{
  "model": "contrastive audio-text model",
  "dataset": "chords played on synthesised instruments",
  "train_examples": 52083,
  "time_shift_ms": 100,
  "n_mels": 64,
  "hop_length": 160,
  "input": "log_mel",
  "spec_augment": true,
  "win_length": 512,
  "tokenizer": "word",
  "vocab_size": 60,
  "loss": "softmax",
  "embed_dim": 384,
  "encoder_arch": "convnext",
  "encoder_norm": "layernorm",
  "encoder_activation": "relu",
  "encoder_mlp_ratio": 3,
  "encoder_layer_scale_init": 0.1,
  "encoder_inner_norm": false,
  "encoder_drop_path": 0.05,
  "encoder_subsampling": 2,
  "encoder_layers": 14,
  "encoder_width": 128,
  "encoder_kernel_size": 3,
  "text_encoder_causal": true,
  "text_encoder_width": 256,
  "text_encoder_layers": 6,
  "text_encoder_norm": "rmsnorm",
  "text_encoder_norm_position": "sandwich",
  "text_encoder_activation": "swiglu",
  "text_encoder_mlp_ratio": 2.67,
  "text_encoder_head_dim": 64,
  "text_encoder_fused_qkv": true,
  "text_encoder_bias": "all",
  "text_encoder_qk_norm": true,
  "text_encoder_parallel_block": false,
  "text_encoder_inner_norm": false,
  "text_encoder_drop_path": 0.15,
  "text_encoder_positions": "rope",
  "init": "trunc_normal_002",
  "residual_init": "none",
  "optimizer": "adamw",
  "learning_rate": 0.0016,
  "beta1": 0.8,
  "beta2": 0.999,
  "eps": 1e-06,
  "max_grad_norm": 5.0,
  "max_steps": 9500,
  "batch_size": 256,
  "epochs": 46.7,
  "lr_schedule": "cosine",
  "final_lr_fraction": 0.01,
  "warmup_steps": 950,
  "weight_decay": 0.2
}
Rows from block 9 of the audio encoder of a small contrastive audio-text model, named by matrix and row number. Rows with one number belong to one neuron. Each number is 128 + 32 x the weight over its row's rms, rounded and kept within 0 to 255. All counts start at 0. Numbers have three digits each.
After each neuron's rows are labels from the 100 clips, of 14848, where the neuron reaches its highest value: "top examples" is what is common among them. Only what is clearly more common there than usual is listed. The data: chords played on synthesised instruments. In brackets: how many of the 100, against the usual share in percent.
# fc1: MLP up (encoder.blocks.9.mlp.fc1.weight, 384x128), inputs 0-127
# fc2: MLP down (encoder.blocks.9.mlp.fc2.weight, 128x384, transposed), outputs 0-127

fc1.318:109138147133109165047128175168114130135153169105160164161072153091145162077140164165071135124110132133153144136109090169118207143148133087171139133136108143170163087119113222122159130150128131136192127065159167073186100122168148092153116132119110101089128087124137150138107174156085082077145119106080164092150144124081165172133112164142122048158128100104102126179116128098131145131104
fc2.318:137111115204115124093126123110089091129076095125179102125187110168140146155090089119089087142161128145166118117088106100117179129112099101104099131114117098104056097107136120131190170126109074110202127122187107089161103134144146138094121124163150149172129151148165167134110169095122135180034174189126115154149092171161109162119079141079112086100179068158084108163124105123138099113122
top examples: arpeggio (100 vs 49.5); the note D (96 vs 29.8); playing: arpeggio up (51 vs 24.7); root: D (32 vs 8.2)

fc1.12:132139143121105150117140155106162141113156164128119153154112167160100130180059093112171167109172136117126141127076189139094121118132113181108099073109104100165076139113158150166100120154173062185134089099129237076127126132117145138161164151146099125149158157124117119101103161107092087143174125083120114143155084116062114138102171134081096158135138153127176087186122205080135113077097
fc2.12:183104111121157126136146133106133120132126135156128200104135123086106172167115104127131155155085142131135124148145170163072141160081164150164151145124100120161063142121115138148132149144147118139124157160135147125139161155129125120163138110142134124140130119105107136114124144160112129113255155131107124134185175099154153122154146150137129173146102135132128140142078220121164132181094
top examples: pink noise (62 vs 7.4)

fc1.355:128085161141137146123103121168124106098114176097184131136173205076117096191132192121104159161047126110118108149122164091142130120123118111127149134135123160156156100081159182138050090099111115171208132125152123077086111192124178139113177105131113110134113124182094161161143181092123133148149123086132109147153111072103178140091185134135144099146164102122137074142075093099131159111169
fc2.355:139170166135167132098170110140146124134141146115054119081077132175135136105140117132191155123149180194127132153183099129136101152112144160116114119142118083114146129119081102120098159135158132170095100113166140124137108133169118130147145210080153172058121115140074163116232090110157142036104150096092108131121128132116128135089199114099111135142076176087105097179098139072135117142108
top examples: the note C (88 vs 29.8); strummed (61 vs 24.8); horn-like (35 vs 8.6)

fc1.79:137127175122084128169117134146150116171132144114135142110164185133122105176135124136161162180133109129161150165096120118128135146144104126125142135136139176098116141117103125236155076112067086153109122103153136116054162112174125107149088130147148051197184136130111180131107079022128153107101118152135149087089162120131077150058145138104145075119119146172089123089097141084112155136082
fc2.79:086122112141119111117105077106113152099136122109136095145097097057163128183110131124135100112099121103153074117154086176112083119180111126154112124124119154102146151132117135173062136137092105184122133175097107153137147144123116084123143114118118166143144113129075073135135096225057162099137059122152107156057141081098102120150160089116112003129102138063125079133134099140099124107152
top examples: the note C (66 vs 29.8); the note G (61 vs 30.4); marimba-like (45 vs 8.4); root: C (40 vs 8.4)

fc1.19:077083143103125182149061182193188153144134142138125156170141155077118162170100166170131174132094105100138133069143182133121190092124116109155100093077138137205118117178108170132144105103086096133158120146164143106113103059138101109159070123133138175167110160095127159126091121111144094099110112106120076087131079139062143152099118111155094151167144115142092099113081182159124153131086
fc2.19:086091153109110177075183152103200144113137106085105107097129116153135107121110090101196143155172149146195109144151106168102083130145107176142164134124146090094087115127061110143084170128154130116165125194172168140168118147156151153127106092143127138113119120164124181092204199202138187089108167161096100136089153124154112151125109108108067106120131141127065133146135096094137090102127
top examples: the note C (82 vs 29.8); playing: arpeggio down (60 vs 24.8); vibraphone-like (36 vs 8.4)

fc1.259:121097078107090139091083189101060083108164178137152158146080176150159113149104154111092090115102091132130099191092149162090153123090114111096125080142130105107087112096215161165097094129130131203125112083137156105154094126180150063152182160149102113170153116117151108191160115100090097110182130099152155164153129135132106124140177101134105171118151156111134142124146119187124067114141
fc2.259:038144124111086158109047106173112137063145136156099181168137115122147134107197131071125121092138156101121074127151047123126083113218158161119108133123132175124177158136132184141118141132092139124129158138082160132117131154154115162143145130140073142136214129117088099173125134152173135118078035124127116120133128108119125090048127167120112143135141142130090112133140095140086106147134
top examples: white noise (74 vs 7.2); thin (high-pass) (43 vs 12)

fc1.63:157095171136129145165156135122148144136134114204100136144098126173121106100120147099127130163122076127080152173074189080102164148125143173144080147151129107192073129121101149205123154137033110181144135127196140094111090137083136085192057135135084148145159103123135152105101125140112139118097164140125129171135083080107144130100094117149140117046171147180112127141114167190143125126123
fc2.63:160124108130043104157145157093090187110144087155113096115103135081132148144119177158077126127115157093124107104137060117137108108184077131113150179137139125058143148171194120152160058123193130117117147114185112126126157123169184181093145137198091110139115147156141077135107100094074090144045159109150151141083129135118108135139119134157154135178152145108099113119155064150138147101170
top examples: pink noise (100 vs 7.4)

fc1.51:176164066126142138160169124110079124136135109064182161065123098077100128154129145199144105135088110108116142200128127136150132104156113162139119112100134149156152165059146106179142097154126110101144110096137148112094094130097154100118057151084128117152144072127137080153162120115111161061163104121091141171191097107140092120104130082125079181082144205138075136114168146175141083144143
fc2.51:122154161159171117162149077148163065136125135110115125132129136147127108115192156104138145077133134148088075148133080117171104112138089164042135073103143164121136135101090147112102071137087141194152111147182133130139135121094089045095149137124138149104211119172120142138161123125119176128034095099136102159125136125172082073162086128141125180150144076110072085155118107117131138164096
top examples: pink noise (81 vs 7.4)

fc1.177:113086130137053135148146133173199129149136140136105154151134136095029192106133112133163138176109136144102137117146122121189109193161118123143068166106093122222104141079153104161103130152073131172150121143121127104100124117092096089081070127137112156128132153105084136136125153131118150150134139157126173108105155066045170124123125104129200065134122105158162097104129131143145152061131
fc2.177:134143129110000199121118154130081122128165080137073210089114121132151101147168116157152116127173142148153077149143132167103099142169100112116156141137098180154142151131088147155168176143098104103170141097154114111186106140077074153124170111141054127131176129115085142178160136120127114101119171134132098142150147148167091131118071162117127091144140057108082073116142129101160096133129
top examples: arpeggio (97 vs 49.5); playing: arpeggio down (94 vs 24.8); saw pad (36 vs 8.7)

fc1.82:124142145153092186179123110097133190131113130128149189138083148123105140181121149129147131152125071087123079107078182117125097150166108149103118105095160138124062137130150137156081104133232097134158096154106172104144088096111135148131130182109141111162146086176161128140131146132091141073231101117106108142161074143100110082091145157124097171113150179130134170151078185150120084101145
fc2.82:142194122149084105125181106117117014134098100146106210130141132122120137104117156118120114105139128153162077103112187095157134096151087119116120110104143219167105109116068140109173079128097155102170106104135154131139130122088156142137126135101106123135115138105124135111118090093130128132003139141100148106176137086089143122121080134142131188155156121114172146142086148089154110145042
top examples: pink noise (58 vs 7.4); muffled (low-pass) (49 vs 12.2); rumble (28 vs 7)

fc1.28:120125141191147152133131129145134087108132131157182128129083138075126226162167131101101122151025171162115063104122131059127114111123133150150178126118150113117128131103152174145060125048155095137134048129132144132140126120140167130148068148153187092054159106227150150152142115132150133116131133102148130155124125109135129159142096110135108122120170122086123164121090141163153065111142
fc2.28:126114226122115096111110106177079107132163144126127155107125175122118099063131087145123181125114164111116053137120118170137137133108085255124086124141137120111163149139113087129089154152120130120116084145148129106080087157133153129139134155141131157030115116116158128113193103123120116159109108133167119136072108117111106068103105116079124103076126150139109096102115172116138222120134
top examples: the note C (100 vs 29.8); square lead (58 vs 8.1); instrument: clarinet-like (42 vs 8.1)

fc1.108:134091173126094131110129187137134155119147144158190177125095211138080103134124215136113215149105095148107129114081147147094098131128114054189105100092111113139140122074117094181082114143112108155141104194125153099131150093179140092132121177067078145158125114107079142165076111145150102120134115105092129171143133143124151145107125085115077133091154160051145088127091120149131166125118
fc2.108:171085129139155136111113132086135126137119135118126106159193080159131122102150149086074090127160079068138140135114125058121062086166166049112070127149139065116067123069129118104112119164094137053105153096102165109093159149151130117154118107144171102113137125113190094150092124103113125174017131121122147148110105093138129089133185156148118122118156117177110158131138094173099159155140
top examples: the note C (100 vs 29.8); arpeggio (97 vs 49.5); playing: arpeggio down (63 vs 24.8)

fc1.293:128132171138124117138144140134124096133147164156155129140112166109080179170146132097072176152041111150120071151094173096135120124112122116142196103122159193141127186115158176136089098035147094159125055125139131121119124150149211143138153160119134124100162108171134121142115157132144133057154126106135129147131090064141154189110166112132134106130212122080139133084088098176152122089154
fc2.293:109153203127125090110097104137053140110137152123119132118101164126163136075126068103162195111105128118125090168124097187118126163098114236129115145147125093099155125141129087113084129121149113094134080172167110120109085125158130125134111137114167167022103103111124142116203134159150142116120138130132126111101110202134108098077157114071112119067089147103118121102093174089096193122139
top examples: the note C (100 vs 29.8); clarinet-like (55 vs 8.1); square lead (43 vs 8.1)

fc1.285:124086138154122115094108172153117136134129163147101134107119201107121116168118119122084121152066144155128142106165117058124201131159108062125117117122124151134134156141141113099046116125126115140115060168125128110063136120143128158120168187162174018193122113091109151149113156092090117205118143117126136085094117116078164173159160119073130102187142133171137192148139154143114109124104
fc2.285:130106113139136149180124094109169153141127125137108079162122108066136097165100135140050144131159200095095138103086204064132109083157102155094120074137142125104109162101155135109173172127092105143161121104102164147121123094118137122111111036153115063226186133168126121152134167043121101130119086118133137177094115106143130093142143141094156148170154130118176137092151080158131130133141
top examples: arpeggio (81 vs 49.5); the note A# (62 vs 29.8); the note G (61 vs 30.4); organ-like (40 vs 8.4)

fc1.295:079047128175138102163130161189154127129145167116089155136144119174130117121173177149074114112181163130152151098117137117196151134190160121148161127123146112145112160149127132167066131123139088134125147124137173078118119135088131129179127136120150094150133127135131190075129076141084137113104124092111134117068159054160119109097078073186139113152120151157100068199121194144158085112074
fc2.295:106126147112087093136151145105078144123091110099154128091155144187144136077095139127118098129120159206166107154102132095134168120076076129104102133095124138124116116151090159175110154041148131144204078159155112131124036096131131137090098108149125129113127164107141174137099167095151144213172153109150095110137116170109124192192093125118107116130231133173130135110128115122158084104143
top examples: arpeggio (95 vs 49.5); the note A# (72 vs 29.8); square lead (40 vs 8.1)

fc1.71:157143122158089209120177147121164153063127137140114132136119141127080167173101095126143143168174104143111154159085217113132076157171114140136110146119110088185067161062125124188136126111127088147104137102151166102132098136070155117146130145108078121182172113147110126151096134058099118119185171139094129145131103137037133154119127087120100127124145172133161088130075168133165119071104
fc2.71:223118134143104092135212172147135105171140090152100141073095146100097131153110178172116130130089109115137095097119136149168087143082072108125122120146139094119143116172097121144141122110189133088144138144220163110128170111147147139136116079163164099116072107182136095085121143133133120134162205138147131131155144135134110092123125173178188142164133136125117101152094038174187114101092
top examples: pink noise (77 vs 7.4)

fc1.159:117086135163068117100116126200200145122134161150124135141139142105092130110141133139167159153070080128123106156120114104154137158154160106129150192121128030133127129111126145190092071136103127227173137150146134104136099137079114125132109143145112158124134141111111134109102195112112111113128130126117149120144131098100171106102056089151196050175146158087114106140125136124166168030110
fc2.159:132150142159042134111108103076063069167146142129064188114127126157191116081101089132155106090145145157162052116109139114123096116167089163096096130130102143122119132118115094127095181124130099096177124130152116134128118111164076165086153135143087126083151209124142160161171167121202157153107135128161161137106150166122099152148066122132086127133153126086068099135146122128105086199159
top examples: arpeggio (88 vs 49.5); playing: arpeggio down (81 vs 24.8); the note C (62 vs 29.8); horn-like (30 vs 8.6)

fc1.351:163154121141141166179208109110123134112154100130144116122125138109089149147174111108161132197142129127092157158086242133131126144164128145140111104118117080162099141052091111191130156126147112145109097108140131105078152152022142142105099131097081119140172118103165122125098133069062156093167136137088132152100105128109109161137095045106117151124149157121122120083107157204157105125113
fc2.351:227103157150067121160171135160137109181123090156136141053115148128117112163150183143114121135130073139109105101115080153161109156104070117104139126138154112106169085153094110126120103123156120125144143139207147114166127089160085121120122075171126129122098097164111095110123139161162117131032186127166118128124133154134075085130124162156170198116134102133047123129128063151187149120105
top examples: pink noise (90 vs 7.4)

fc1.192:071123121153107120015151130183103118101114146117127160136083092050115185163140172117171145145137177153101092080106127071144082134155144164161146152096134137160179133108127190160146132060112104153177155094122185108113100111117149131153127110165124105067124144115150075149079155101129117111124105099185126126132118175174172125098070145093116093166115141126120138091101161201149135128120
fc2.192:087121200159101108173133089171097116123127142082190132114116185144121156104094166163092186102107101124118090141115110183165175189130103168084146152090093103092104112104097081134164170124154131181137146148154149142117123147114114163129097101166134134042108095109102130094090144148108075191093125136172073120101155155142099152122115136082129099085096138199125112088116138167156208126143
top examples: the note C (64 vs 29.8); square lead (46 vs 8.1); root: C (33 vs 8.4)

fc1.245:153057123150128124123122189122100158112174179112165130106047147133106143108087159091168120105086104081174144110065140097111157155126137131042111118137150117082094162160178157177135148113188131162162117136106133109128159066156161175129141168158150104106145114144138124154151146135103067182190114087142091156080112107088114196143151086129133169116089179104129128123104140132149133135051
fc2.245:108187137161099165122128174162138082154227092099146115096136134111147116123099135160155127143126144138084115128120127130098130142121086120148134126078128126090139165040123081102135226131120092136134137142153094130111154127117154167076124127116120130121148203162115136125122149135142160120154128155138112137002138152180073124155107109111092164154108115141180090154089204152149126190179
top examples: pink noise (43 vs 7.4); thin (high-pass) (38 vs 12); rumble (30 vs 7)